python train.py --model="sound classifier" --dataset="struck, bounced, scraped and rolled objects made by modal synthesis" --subsampling=2 --mixing="mixup" --optimizer="muon" --adamw_lr_other_params=0.00076 --batch_size=48 --epochs=2.9 --adamw_weight_decay_other_params=0
Rows from block 2, named by matrix and row number. Rows with one number belong to one attention dimension. Each number is 128 + 32 x the weight over its row's rms, rounded and kept within 0 to 255. All counts start at 0. Numbers have three digits each.
# q: attention query (model.blocks.2.attn.q.weight, 192x192), inputs 0-95
# k: attention key (model.blocks.2.attn.k.weight, 192x192), inputs 0-95
q.23:131127151111075121208145128094064142128161119143141135073128118129051125139068137124127096201068165106090107150132138118130115141136137153157187141160123141110202114164140164108132095085145111095140151109054081127068116179084183136073131105120049119112171185115144144124080116112144095140
k.23:139108113091172073152133124152128149083076099059118118133162088132113086153154150110100147126159127094128129089157146115111183119118130125145175129107106147141099142084118134161111137127184152103092126129146128112178174159119202143126103083155129153121148135095128115159157164119088108110
q.24:089131095070128176146103144107097118235151075108123174098202081159141127184109105131096175183153111147109107143098121168169137147203107122164162103174118121135075116143167134115119171093103149100146101117161127156133148166137088173121169154148161152108146165137117157137116151086157166101
k.24:187120121078139165074147094128174114164157153168134056109095124146114128144065131143079138162156151105077118146197078107112215110126140163111142176112180071105124116102129128127131124144113134088116119122139116108098096155115125068123148143145077142113094171185149130127170191123156054124
q.25:126113109115204084122166149105144091157148143112127179151134084135103143109206158192164069124173137143153077128106084156134162141157130191178108152107134132104129134094105116131180120172097089117098098112098143126102123101134121063211193154150132114143108131080126091163150163117132152110
k.25:116149154144154116125160090110150163139203046127140162167162101155095125142152153152174067091107129102146183148109118174147149126136142101116110073137210160165176168177150182125214134108158131094131113117131098150139132145164115111116106142140071187081135124195130087155121088139131117140
q.26:130121136150133174113151108109135079155137154186166116157085131159116151104135171094133140150078063156106160094162107042114102084137173086126125101089170168126131131136111100140154156109163180050173195115108125136162088143163166133107109123188169173143150139138087066098181110074112193102
k.26:118150089156100174105135111163143141104090099086129142171174120139104111173043132167097107140150171185162165141145082156108126128127144146119111126153079060161149189120139132191150141166081105136130126152196165055116160172145127145159142099105171166151150204121114152150089116114111132133
q.27:166168084141165131092134108174089180129161112165177144106116147095149128132123128194108107112124145120179139125107169148154094147175148130133127080131093135157068107133198116108124114138083172167161153138179108184195121154114075137153137138153103153131150117165111133064080117101136118186
k.27:102121023133159157120076162092165147117142140130157121134157133124078095118157166124157055141207146098113097166139144116111104117118125143102091169101160103065190179131138150115089126149139160206133176057117137142111102127136108099134116174113077150144183128160150101135175149136132093111
q.28:132162118094103141147151104159143093170147131186104062133109119068091107141163120165107115142205119116136131138114098112180126088080118070172158184136119131152164113091103186169118168157109145148131089143123149141121129127157165170119138101142113163113113121108119138144166063083086127120
k.28:147165172144140165182150170180123109143103079128135133128177170103121137123110113129163098177108133125149131182187094068089092146206104125098110133115107119109125096144152108145117119133098101140133123130133098119140117145108118148121087081102138126161133136167145128116127114088138116137
q.29:112114197177081112223077120144129116123152125173165192122141129132089149156083158136097135048154140085207080092143098089185135130130127086137126120095116137060168137088135153139114127093157167143147127118132136132153095114089089135107106201169081186121147139137106185162179121097097103097
k.29:119119149084120107140145137116138167109145130141130153107136111066148097114155084156143115171107133100078108143090056161071143106127153162103126099143143151164140108151157137086138118121138148135171161185122106150065113214099101198122140119079150139142098134099103137116120168186129156118
q.30:140073144170137116194101113151142151153157158194115125103141142125157161142122133097104084161104171153190168117140125106132112135102184137097094134101077126103179116124129161214085093161175101099136114143118135171125047087159072070126125094146152079159094097154104111150135120126158153173
k.30:148147159149159120127098195164160156106137139042108103131140120192146093070106107148160148132139057109075130113116119170126164208096126156096076118122097154182148093186146129150164086101159130099101105126143150061091148136119100137121103095127161201099116083198137057121126103185057156117
q.31:153160067092208087091131135146196147134155085113089052081131065123092124103194149153162058144085145157147105135109143062097174095157145135102130126178139098136140150131107143191139102131147178127199121093062164123113123101140137189120132138173155114072162112118124105140104166145084164180
k.31:153166120092163151130111082124090162150163157156177070151102186108093173184138170102145144130151166144129138112126070116135164102121109110120055095142084128111200192141107100095128174129097195126094113044149061160128120175182080157098151117096095096080140080123079187136099141164113114105
q.32:160153094111216146088099085181145141094135132178105134181093075096208193108120211126132117142154092156113083145138113114093102148124179146155086121109081128135152136116145173125108129145109172132118102117146172100088162138210149110126173183137105083137160149082141111114183153111159155125
k.32:154158140141195099107129116106094091144154149116130115131129095110112131194103057144134191092146130168105147117144146130109092155121105099133151125054138186138119201108177085108121152072170138101112090190104125154163165210110062105111156116137095146101146125127120166091132079162136170089
q.33:144113118139104127154122104152045157129051169053163124128133139093175137121165100065144195202146092171121118185175135123075073146122127124101099145139118122163125087095099157121123076111182145147099147153150147113099189179134083151056170078129089103172102123093122132127126139175129060116
k.33:084119193145170168190118092094164110095122103091113109112090149188138114058112108122168097097144142192091140095087172173129163138072130096162137116103137139172067173143136186143139164128153124081122110128130101118152134128157101097174113142141175150130068110124124138116186105087159139092
q.34:069205146091158121147125132136107159170120149188118110121090158146126142089101147113118152124170127192117109127073100124092149063144122097121123155164164167135228133083113114117130164091139094128117119079138173079163206139137082155091124102090147091126180058111160129135147164204112159080
k.34:136078163139128137160191180093138076118112151119058103078131113130123094084133105069140182127141177103201107109103083113113190104114143110133088154109130131218118139114132122154118159086118133138101089124111069162101138125163084143101120109146135232139181169118108110103086131127142138173
q.35:117088120083123070113104141166105102098161159139082058172123085143135172101104142080126129178146104142105133131134141098132144112129169102140202109128123166099157166132166195144177120181064151148127137110163148161179141127127147099092136154193122108134125121131149127190115071110091110097
k.35:187171153141140141128130130097130132127126106134093140123098134137122135084127137112166103120094116115147158167137168121143106208148140086081125147154148113143090106159156074184135138106148126115110145112081092080070151147185109102124086111124132144112157157163104095156099126142052112159
q.36:116109109125090106153187113130096142120214185127093157097164103115114135102141126150152110163076138150105111124176155124123118137111127105132053153146185120189114178146137125133104154102098143107121151133142163063170165089151136210105140138092138098211113125115125136161122111160131096152
k.36:141156118124133075118146160138143120131117155056114090143107192168126169101133086106102163084130098126200133085147120142095190163068108141165228096180156131105143126136118143135127060106118104188118185103127163176087106164116115084118193112098050104088141131101135143133101096141204161124
q.37:117185134163168118092142144154161100126163178054158101125148148137142149125142116109120128157088105207052156131156128108113136128117162079167138094134125138083186159118172181181162127113113127134142144120137093125068091134130143095069145132123129122137091111100079110148133130135177066120
k.37:085162128091144111147119082094071124147107115132075105115144130104136144119125149208139096236151138148122085132143135069161157180135117127147120072083092121133116193129102163143156124132124158115115073193087071142141158129135179145108142101125157131101150184113190207100111079118088114112
q.38:092138134150158131136049088125078115156109139135105175132065121118111114141161136192144084081092068137088110095150093146149153166148096095118152153186119222173136110143131112178135146089128117102119191134139155151116165073160162168103126117121102106136134105157204146092185131119172125114
k.38:173139076094178147158126169094128107107147134083126126173104123131142170075124165132178131088181157097169166104191128143135077105106134145102109084097156182135201107157136124117113098107077087138096132129135138116158148181084156130123114088119174132128178135097133185096161218157183147117
q.39:131130139141122122115164116167154110189127102098146111129076089176097135087144165161128120155118136117152066199125093142088127140171192128120184169147136165155113118114139164144157157148210122063180122179143134100174120114126146083074133128144146115150176139158075096148117102152105079184
k.39:111165179145211103129146141128052089090140185133095193128108146121075160099108086117104094117088129163080151156128095136136214134188138126100150120173173138124157123201132137153099151141116150136083141107119104134135122099071089135078124096159143128180144169089142102115101137102119164166
q.40:131125218049143149160113120124147128124094141143135145062146125122149164069117066167110119169136130078138169167114105112121122126121136104136116172133183097130137097101153098139147093112151101189096047127193144171102138168032091189102179188115173113183080196139169150155142121170111112106
k.40:181106193123091109160139086111123174139145094156097110084135156124122142117167147093099075084054147112114124140168135118135127149183153170114105138087190143148193137132075172165071162125122132115131074137083151136108117107148075193158121159158121123118154153137120109197126126202137100079
q.41:144105140077138123125086118096137120134120150133079122133171143115102165115192091123093104113130126124121199123111114062150095116169172176112140147103161139165129120130134142127123115109078144129156073116108133179144145178132104153177053188142078090113098147170126110106082109133098093149
k.41:160165175146129106149171092117161133172115085079165127136101130125078118195153095169147149097083143109186100133127181109116063143104133121116142149058051171107137198142123164184102132166130112128170115108135105094109138156114112115082171200116153137125175093137121128133148162111143096180
q.42:110117141133066160111119164156124100109133124186130149146148161136125154142210106127162182078103083127173122131123164109150102124154092143133101154169159169146098108184194148141139164145149145117162098115097128163189116154081128112114107132125105148105116142102115156145169110153111099131
k.42:186132107154145131167093098144120166146061102158184135059163119131134150141132146114093081126108167146125151148113122153097110208100146050083127149190097096109159077090107122168156134170089162074152146127173093128121105121145127151097169156143136174115122102136119115082120094182114164127
q.43:087161159168134101122149164155109097126093121138128164145104118155088111089153198140122158166165104110174106154111135081098130100142074126147207104132148125128130100100157147162133137154168119137139105190107169089146056080133195127168082141104136127151126075146185142145134193110161098106
k.43:114180096154151142116110108079174141115149128119124168123158102186106106134066147084135146088074158129123163067150165174111088103122094131115094128101145086167101122142109097067182161138148133124100151138120062156097149126098106129146124079157143094040153142132080101108138138120140123158
q.44:094156159101125163159165072099121087167145133049092080127141170124181177179115141120092193142151194079186125133105163142128136113137132118098187181127121138091160115138108105168125137146127170112137156161146073176141121045121117111163085146172098140164115180057114160099127151162149175109
k.44:191144128139112121071152175107146191130113137159107113159158110097125104160126093193135163145104141126109144082138144181129138145107089100194085120077076114189164095171190144121205096127179116085125096092110115124149116160146093167137153170178168170163148131177171096195154100105094096146
q.45:148060105145149105112103162115111095089123124123141093117083170151123182090099102143137077144125131142160123050116109178138072131130085152124143150218126135097193171085156169106162154115109129088102154148171143094088143141087140175130114145130148106125150052147069176115121162161149145114
k.45:098082113155114121094209106188171134198134142087100181145152088134089102137170116155130114164143138113086131098145152112092105151120217087129118117098116145185080102104148060104154095098122099127127168148120127153104097116115147185154133142148127090110143138102137148094154170097124125207
q.46:128105128136165136071143142112100164096071173141145116085174103152127119121171118130101170178158121130060104200148118133122153133090111149074093177110159143131086119137151081108105129181106118121091140152114099083125170093122138151153104125170155101136167167151174135161140155174124127147
k.46:112094096110079113141119146084142149177142103115100143155107120157122160129109116051156126122103157180116178141113168084147113083119078093170167173145136088134120145126134078131111168104146098130165100065096165168181129124097128141093126110125083077095149135099152126153090076179119145139
q.47:117143104148160104149158129105160209156122152165175135083157098152112130113120181163135178120103121107120104164120088152144081114091151119103141090150182115164154165139110120083088115173078085137147092165092089145086102169108131134133150153110105055128015107102079124133098098125124152121
k.47:098140111116107151131113087104168090170126160129133166115132160150105139136115152154069132035207085127115096128105146181102099145161082134143119175140146115137159064092152125180169143093105139111106090136097097100148148105163171096086129146094075135115126131074151143122067143120150119174
q.48:138184090108162102152083130171139119137180115175100142141083153155175096145139165162072093087126098081084120136138145167120048155116133166182116109143118122160174133134107097069143134148095127137129165117175119155088130099086148155156099103070131153164146128164146114121123107154120103201
k.48:122160164133100165101104114150123135173133149152151136074174091168125114108094124146068179137127134149125076128098113112136136138144106133147187109076107141192071168147094132129104061097084154110159108090132128068106092133055132154089132114104062129159111175122099105153099151175120088089
q.49:150142075147127170160126102127130116091131168157116102093119095163112114155118154170107107160113092088174134146151195158123136159150126134103112100133101110164082136136146078139135136167107141122141200149125135204153119163137068100132106138135150107110168107103164091187193143118122112140
k.49:085156188118082124141080161128149128168126162104140150102112082128132169138129149154141074083068176112088087130114113121207155122134150117197133135095150141118196134186118196137172132118135126124103120150098094141103181141156118103123118179175139145170127142138153129064125040078105115159
q.50:089104149075087059110124107146164129067135146143132131174164130112088133102146166025129076135144170125155092111147126144146193122157116156147160173125102088141140165169153161183105080160170106169122123135108139103099109145082095192105159144166150132120074111182145158117181156177161106132
k.50:109099092120096128104120151141160110105138149110103110133149150114128127154111123138121125150071161156152168137113111186184074130143051067136094088106140116089214147163155140094106110138159115178131102138140104109154069120115144155092132086102120099153133149145229102101117156136107137065
q.51:131102139098113169165078116135131084086158132163162085106143184092094090063100101136139108169159129104133154174105155092120118173176134111077108140117052153143137171095167145110100164088113121161094154134121137107132181154139118125082125086137140153134152148075144134160130124078082129076
k.51:165100116117099120075141127190120089095115064119064173118173117156119098125171154149098140072171146061110102128127152133146172128151155099173072146138113145056200131129133131073102089101067141130124136088136084080107096104164146107130129222143117133158127099106105116121146127142153086130
q.52:151129121092173143121088147097134139172201118129088080151100117143136118091110130145047089131150106156119131162090095122143165176106110110114147154070078115135111070140090103125053072122185132111112189159080104165124154130143064150153175142187159177090175118099103073132189144082145168184
k.52:103153101120141148158155112084110160191135117159125131136168180159132142135115147159168119098100173154117118111126202128080127189161098152126125124092122101117077039138113193092200150155108156127117047109159149118114165154106168092090053165102172121126129096169133151080152102141083121129
q.53:151144156111160132165141137183124156105105139122164088129124150139086121145141099131132107188178080111181181102119113118146120080151172155114177149145140148137139119124132138095125163102109169162111152126113099104113052183127072155158162134142136107122086108180170111134066132076125040136
k.53:146119138113100125121147151055123144141127160146084102083109142143170072144088086065164130083081147096139128115089091103210151161091111160101115138104097124092158159166143078138113104094143145106112155143095138116144090063163150143180133143149171153120134153141099164111120094137109124168
q.54:176116123128156161115142079140090142191073109111149133129172169158156120145099147167091111065110126147127141128077152154135083125052094151120120127098141138110176147197134134180160124171110172128100079094132105125181149186094095232144071098112132101159154136113153127096133120099113173193
k.54:151120132132137098099074076134135113098112170118121102139118100128098164112127142111163152144166057148137138106103154169113034105133134135130135140125079117122137087142087163100127155079158081184116144141078137115093138112177070153195142102174140050109125160152103080099116148142153062126
q.55:199119102057195141126159104126103112139127141126158112135113087139129093124165093142114151098121160076131096100180130159122162153179099083143126110135127043149119078155149102108119142140158117157145147105158126116173116097122094125121131149178124162120191123086098148165134116111134144099
k.55:112138165179131109091145111139129200114111132146166153113086105111148093149145122098085138173142133113104088098093128221128122107150159144150147077138142153097176133150160158155165106152158116113107134141143102129108156119176197039112099043139083150104122137199123130154105150147116106138
q.56:093074085112135126126102125146100119105175139137195137126134130126088137106147161107108087106108109141142136073070120195098125140067120121133136089133145173091114097137128120134124122113143143074165157092142160179104151092144163067092171202140177117171153157080101114154133199082157158173
k.56:113151128156126141120160134063125138098144115138108083114145142114128051122126054123127168148101025132088153096168120155140099137108132144089194098120192180126076125077110115135140116146104122154136109180132119128127144107154201155139107132096160124179071112146118146072141173095148163173
q.57:137164166124123181145083114148115125109151134183196166129120099121081160159123106133154148152078153121163132142124141086144072171155099195158138140081093138154062175093179121117104131156138165145152083134104114062114139135103085112116165140116123172128118123173164162164152124128123108080
k.57:053086144115176099150114177129147111048110091146130086126086207124146121060112131170125147092112168077090116147074064163130147098142123185124121129150124162086104170105123086087135115089130113107103144113129114054131138084140143107120107126150075115100154133085166194052166150151180130107
q.58:118093111096102154099111164153104129138135143142111099140151155088139139114126075142095104167131166087156125153134134138125159135121171143085096101155093129171116062096139154131063194099096178129114083093116138149096127120112138128113198113111110153150131070079137211125086143125097098089
k.58:114046133085148135051140163096127151132153141124177154137141115151179121132086162129110155105114140118093150116079146150149249140148067046138157128084083109109161136169102042035128101101143143145100131122083146106126132152156132190106088138202117072138130145117135144128145132144173143168
q.59:103104138138071140149096154135098130195064133089183119101148061116142192151107087152116142133140100092186103109056081162093123174141160140110084152055114082108122154094115146123128161096138109100081171104086133172135094128115171142129111136056111121122180177120088130171137055176178152153
k.59:118124128102128159212141040213143190136139136096134123117158140130181144132117151099155099111131114130108105133190083093126137189141144106179135152140134104111162138117080179147142083116075164188148183130167159094123125172168172126059118126067109140117108148150162113098072157085093179145
q.60:091070109126120094070087165086095090130163167086079177168130135161114151091124205114103127102118108168102133179155115103117102096140169128162134141193123089121142118078127087129158069142101116160131140116085106157120137122099145059130078177127119095108103130125174108144114112121214139162
k.60:120176152151093125115144095129163117138131083070127140164110175113157165178119169117156116168097171111163134144103163164138099124126130128153090091105174059195121087090115184152103136194115181125112091115170095116132127116111065153192085042108152182186132154144184118087129048130167124165
q.61:140132126186189036138106121124192131212146079130085131091104168169198111081130118117148115110167158108110159128131085108092146135130148147094114122118104154135145169104175116126155105109113114132146186175068089125156108164106173142123129095161113088075132162135114124159129146188040171152
k.61:128121137113170166114106096176118127155111237131141164197098149100130096129155168123140113123144099150150089133164140171122134121124141165144130087106080092132115099138102120103142119142138091086112112102128156127162071134146155178239149145150142100174089072127093168150083156143128081028
q.62:095198100153128151142124053151098137115135128198124115167081146077166194111145155141091097142099221140155080097100087154112144120096154127139062079108124131121111137152103063105079151172137164174128129089147124163142070177191139120098144123138125179139123144090111101150096073158122097074
k.62:159180077104108102179119159118149092121174128184147108096130101186101083143120167116185174107151125094168145109078113161050099090067173122112200142090124169136125129107111124109104111106084117132124090135133080120102106123117168137155091107067041191152097113156138137074135166108101100126
q.63:138157144108203114094100113194109111139138099141087153120158103097079103139133087133137156107148178091168109152109144124186104134132181217168187115116153143082157132030150156115105135141163150107089155113138119125104119134059129186129166054135107085071114122157109099112120082123129148130
k.63:124113149132103130145113133118126048081108107162118159191119124147130136133147083160153128147157091159148102106184075072138117121130078104080088121173118061226115163138133077138134159115080130119129151129112105131134172092149105150147129115093129095192089153104121107134109110099153148098
q.64:167164081080102114119100159090160153112101135140093128136128151100063136102101152149149059122108149105175117144095141145066146169092124130149144139090147120145144114110108112153158167144116088202167139112133071175098143183138057169084118176123087176175134129141139103161079089108111095201
k.64:163085170110130199163104154128097178112129135101128125109095127152180170102167138125075107175124133127167151173117118111108098076190204095079123116129156143101183104078140114132138147142162096132122080122169156158080115112105133055117146068125094123137134149121107133144106102049150147154
q.65:125136215154122126102103161209176137100131074182126144121086081115095144153119148139119215174095105124102184141076137101128125109187090141149125107191159128093120072088097101188129157099165141133126150169078128120143112098157125130184120136093100061109138116106162127108102159112193197141
k.65:147127099125118126060118135095120099128105126125166175114137108129207089211126157119110143076133157172152122051214133182125122126141141176122102100092079093130104186074150089120109159108119077079125146140174066129085133091087107150102111152124076127153154107147114106105183124147151146092
q.66:151131074188111147122146129127162151123108162128065114113158174141185121097084033167161048078143110086100142171141180161134165159230125126122119103127151152116080117104130149117180093150110119125153124127115126070082076104168097091085141106044155109168148123087108150153105109090123171096
k.66:099168109091098100131091145085148144090094147128158091107087130092139081108148166078078121165110113116116100159115100122114171181110152118138161141094197176120185104149131173174131108130107127140226153134145134182154122124078156050131116145085150109150149124115176083051148096159129137122
q.67:146160151143126082156142137181101086112169092145117104177122149132131142123134151208137148068090091138080154126060118094142106128155127170109149058136101131081131187162129087142141190202136102139151154163147173116093166155121139070140109144105125070107154139123123121131148125126157151099
k.67:151123105146138110166113080146125122151132131177121110085134156103139080159175058121154216120145109119157096090156164169157065092161134149126168147145108144081064167167148112085061123151098114131151076115143160189108145083123119130134093140112136162111147114106109103136163120179126116093
q.68:161090117120134099080108156153114145079083134136097153203125176168087090158158153099117064123112119195119161104112129205142048138174152085064137144129160134081105065091149124132153094137111096133118139203148136101173141128133090151083154154176114120162117185149126138117123130159056106137
k.68:111166169128069074110099195087120100141146127104121103124089197131106108098108107108158159183148114092106150100114097130091150072080131141174134156133164143145110144202168094149096141112145109097112117164169126124141098148143141111139147102091160146090133170065146139141149079133151111165
q.69:159051088142093104122158086146112155136086130090076176103103097122189167145112173095197117122212141114157160134182128135163128161073170095080107096105104249192134157141164151105190110065112137159140102121150159093152092146104154105140106181090094115131123115143125143117181183114140130137
k.69:164104100149181170158144107109099138146080158101215135109173113055151193171159115113089116099130094148087111134084136089163128133167093182155147119121138081112122102135137133097066177170169116130112115095138079088140127117168060128129144105127118119111128111127128075113097114107134134098
q.70:162068103143097157116115062104146112096104126100106169067117103118138186119180174195127144100177110104159083102159096133126123182121160141088099157113099085141079142063087090181179188087212096115108187110081111134107108128221150157133086159104082171098102116115159118141100135139174124166
k.70:120125148153164113143150159140159113106107163115142157145123127142159063052185136055094188105133131130147150143077139107102112088116101101162152049166152161198166122160085134105199141146139130060069125121160088121129159114093100207136108071095165100128109105116164150106111146104106169110
q.71:141141146089189128172146116152086131109141141094103137171132110120100091158148152092142136212114176177128119151183172154182177120158155144098134084140087124113186161130149128110055115125138191114143158119125041143149161111140106135169123168120067068195088098149145145100124135110091138127
k.71:078178159139088140136077178105201112162161122096165111086144137135128145099075049083201161144124130125096145143135170124164111092147074200143118159147158100224080124104204151186159118097090108137162139187067120066104124143138131133101151057092117133089107124156121123131117141146160158128
q.72:203118163205141150079149139096078127129162140167162102186121102102204127146087195123074171048118135123145133198150150175152089113140134101096152100113147094080159133071200090125178165138120102170190156159119108154111088071125172189100133074096094075166178145147146169087144122115105156143
k.72:097101124095203084156098165151144089051127149118111160150139145176129122103174103107096135169128162091130114081121077149126178060065116125145085117120115092158054122164095133159114074159145149127110139082118062181053148133108187082119159129121103166161082129171114123165182152124151103124
q.73:112138131192143081126052093142127140179085151112162174108136133109097159167155139103157125143124116134167175065140081148127098111142072178094124119119106154125030121160151127143111174147097165105145146047154083119087125180161103162165173053133195127175141148162166138152129130117135115156
k.73:122090152151134098149066163094151076165129146184044124156106181144140152089173097135123157126140146160131080139169131164099097137075122131129124159111117114115181176096153139168096117162118155116189136083126089108151062119165091138096125145154143147125147169083095114059099153122166094092
q.74:140137085133096129127115117108132143136138120150135081146181195093074113176162159127126160181148149139159100125168069113151125146122166118092088107118124168114099154120051116160153137146085120123197126177184138103098121154150083156100134139138122158078135170132036141205141160138141144118
k.74:204134164185199133150131089147097091093151131113097095157166183169103128136152021087098117145127144125071154123149120147122127169163115127132156113169133110052159120151140099126163097086175155095160109148214096163140137184159120150104175107184173172151152115121155155106078216155164069080
q.75:117153184116172124165131077120108121169156083185146125079139097080142081098120073106121072152102118136117134138167130178090145136082171128095092096099124090141091165114070104080106114143129149184140089125143116170089149211112114166147124088087138108122094110080059154139127084110165107116
k.75:112107108114108154141160130138152104154135120102123104153131184072129158207116184148203175130097139138194138104113059157111151133181143086155170098171169100142184146163135218061104114118140126116142141162121130150138145140130108125171086122167165142115160122188200098091135162136120134125
q.76:130141172151150153069107132129100141105144190112165161167149109101147134105092142107134173127153088160128125164106107087194148155146108136125132147153077154142151098139146092054134107079164087146112128108090162076193070146134149134172157146144085140092117172110138106075129101126121116041
k.76:129108062152170124116135134141131142136188094156113087095161161127151145107165096105162135160184150168165135198135171130135125145104122106142084129172116099176140156124100120116164152156098204130146141108153088128089115183157163160142148159159172127089112168072080140155125083093105101180
q.77:136124121134133122133089072136169097128119052147144177104102050172166116107124059113127102100090140142077106197146154187173128163092153141172149129156179114097096147131128087146091147140081145138172172104082133098076182177150099170061125130090122104106183084081139110136121134181173215210
k.77:133105106082163151140109144151112064055151117121136142130148146129101143043103136143128159127167126139192091099152059121118072061150126146167118199142137121181120091153130144111158108107149119151106120172125118110136104076120109128148142061105183095157112104150130114127129089091119087128
q.78:190117152126120133176083107105085171185101182100110073131128170101154166093109083154085169106142132148141095197147129118100143152150177173138152105095154162151052128126161101130139126095122119148130195142146130147146137108165117093133116117106075165117132117173221188134125186134085092141
k.78:141203194174184123074155171153128088148148135144110102144089080105117103087145098122115118122141147191133115091100149086059110130108153153101046125165109073148101146124121097095112171178058180128129148125135093133164168162110145142141142153146136131133176108145132093082110147159168107083
q.79:137087127118145117102156143147097150153178174116167103082115152164148109089089127084142086140139145124118141100164079172096195066138151169101141095126208106137137167090156158087148156161167111112171162170123160187119071175101102098088146055102151092132146103094114084177189188167177136115
k.79:131101129144138178157091159123117164134098113121173088135101144142082102121116059153124086135079127120158135050129100120112153153112153144113138125192153048124131085147143132120170146115194142125185068085186128144093118096147136175117139119193131211083132131170091165090127166152077176115
q.80:094122110175140093142155148146120105146096122105131151155137181143098086154139155151198114110090135116115116100164108100171137112153178091167143121149106140119101130128141138107166176122097149078191101224126137100106191181199098102148146238132127098090123151131144110160116126100163128115
k.80:144107137101148103171114135155147134128099141161146097109113110085182121148133102129185153109163142114080192103115130084144085161185161180103125077163135160092135191124147206075073131132105157115122068142186149137168133116138146175128155127085144118158118152099097181133180186141090147084
q.81:161160124136109139126123050138147130172131103090034187111111067038105130153129121089141089127102168099133168111151106126154086140115141089100142114174091082152175133138110093101106124235130131144077097116161072129132151140141120158160140145139123154079136148084107141094113078131148160142
k.81:112166161067160180098092123194102171091174164107137063157091140126174125181130132127071152088136131184152088052177126143161130130130066138140169131124137137069091138099177062114170115084133110107106111116105097117135140094133101085114142105124101123131104120126158159107139133075131166107
q.82:161114116223133159129122121107055105078133090179097138076036078130109090100103154149143086128149196088130106146107105161087112093148122145080147118146151155080094116126100132121118198167102083137124121146118141081108108128125065115134129092184112078077099131202124117106149108143087098082
k.82:111126166142123095175131171178097137118101171107147095114138129164099122139148119135052137069113175100150117024130077109083099160139116098115124136072094135117099117168105149111173083172145184106089175142201121110123101156144158152160156188078140102090121128160084073115142123101091117103
q.152:139113168144109116149120110127151122125156136152193156148112108097119116125163111139086146117197098118131134126128136162107123117134079105124070133094124126126096178132159203105134095104115172165148084077141098118090125138069141150132105192128098083135160100111091106077110149142125133138
k.152:159068108160163127133142132189075089122133121124125114144137104078111128101091121086083160087132047139138067187108101158135188177155105161073113195084146107123145167143130105121115142142127184059141150126100120140182151100141096154128136122195165130064167170142176108192163133090140096120
q.153:057133099129130173158087117139091173143117083170116150154125063125154119131097084134162117163125206149087164161154181163069095103118115107117082145153113068079155060113111131175195101156158136148185044160122155102142121139109135128094106084151189133152155156117094114119154169091129060097
k.153:214182157170129141106193128127156119117182094066121188117126139162120152147180101114102128154084103088174089087139154089160108082160103128076174160166187150113118141132109148147141044112116097182161152101094056075125125150132130129094122079133168097130122160105176101182125115130088144108
q.154:103122139148127101117194136066168082140143134092105141107113088144077140070167149092081098131149097133084122134050078087126130137084120116115193086162107179130113128157165116085121085069164164165126130069154143083125059202141102104153151119113118151082131184157152126190126172117123121106
k.154:122092102180132168134093085130116133129119094168169132186122152098121134119087128157151078094137099166133141150143178137099085083122121154144119140110150143136112118080132167171182139113129165107144124153110208123078159041126163137099139108095125153137140105103140164177090104102173177070
q.155:062093118132091170113170184053169171157125111179174145162099153152156130123099128143180152142119116151107129166141057113136106171141122141134125084111140138134152129128206113089127106133165168168137119187074131139166129117111125097145125164165141132107140116113085110122164053121110180078
k.155:116103113177146135140207141124143081096110144120169142119132108152112094147165083114095050119141153153115067077107103190112096139112157165133157133120203162169143172107150131143139077063108142142069163114180160151068117177151134180166157120121068135114109077161036082127141044104112119130
q.156:133130125181170136145131072102141143112117085159118140176157126108098128150121098219153130066133096139107146147115167125115102105141089132111127105126119089173182129120171119090067119107105162115180156116114140068145081115107071128124143118133084128077105178085072178103117155155115116152
k.156:082169127164164149128112145145071073156117152117115127115117127079120087145113176084135121060104054106171111153068152052159130117131091132111106113168085124052204117197063108141173108174115150075159091080172146145125164128173126096199162096151165120168147139098164170117152176137194079161
q.157:129143102089158156198066136144162136098117104081102070102111143162078087096129111072182122114130118088086122123162159127131131176137094197083114116118116102102188104183105155142132132136107104121133100047109132091058136178107143124140131099149143076119125087129179154108147177114179124081
k.157:195111079121119115103101145186147133087181103104096115141153121106132102217194141084066171099079133101098127184081092140129141122165124115154128140126063108138054072101142118169128115102170095102112132124145148172188107152097144118136143156115171156099087174135158170108192119121113161126
q.158:104101114118155137152126119135135139129153071129077122158116173157109096144117143102137090122154135145083175172138109150122102187097063110104117133096098133127120182169115075106202162133154206113091148120122045165106106131172116068170152123127078118155075098175158135122128096109097110146
k.158:160181085148123118150151119128088147142161101141073093100168089199166136132152082120097110100093114105134126142143192146130138094119183191112155180090119144153087119139162179175128084100152112139111144132184149151169152116168151120183148150094187068118138157178127106117179184161142155104
q.159:091109110102143166113105137068102066143163145111151097103115135131102176144095095092161193156104170181127157152195076126124110073114132079119119132192223113093166068109113144105045140132144119174126079136106140155136157163116148152149147149134133129131135107162125083117064146155063128097
k.159:119116161098131106158083145152145148086117094098094111191130134073115165141171122143146142192193140115127128113161143143122080054148119080036139165059162058124148138105158096116127177095187164097106097187150121120178114111098126139184143106105132101099091107150143177154038121144121110109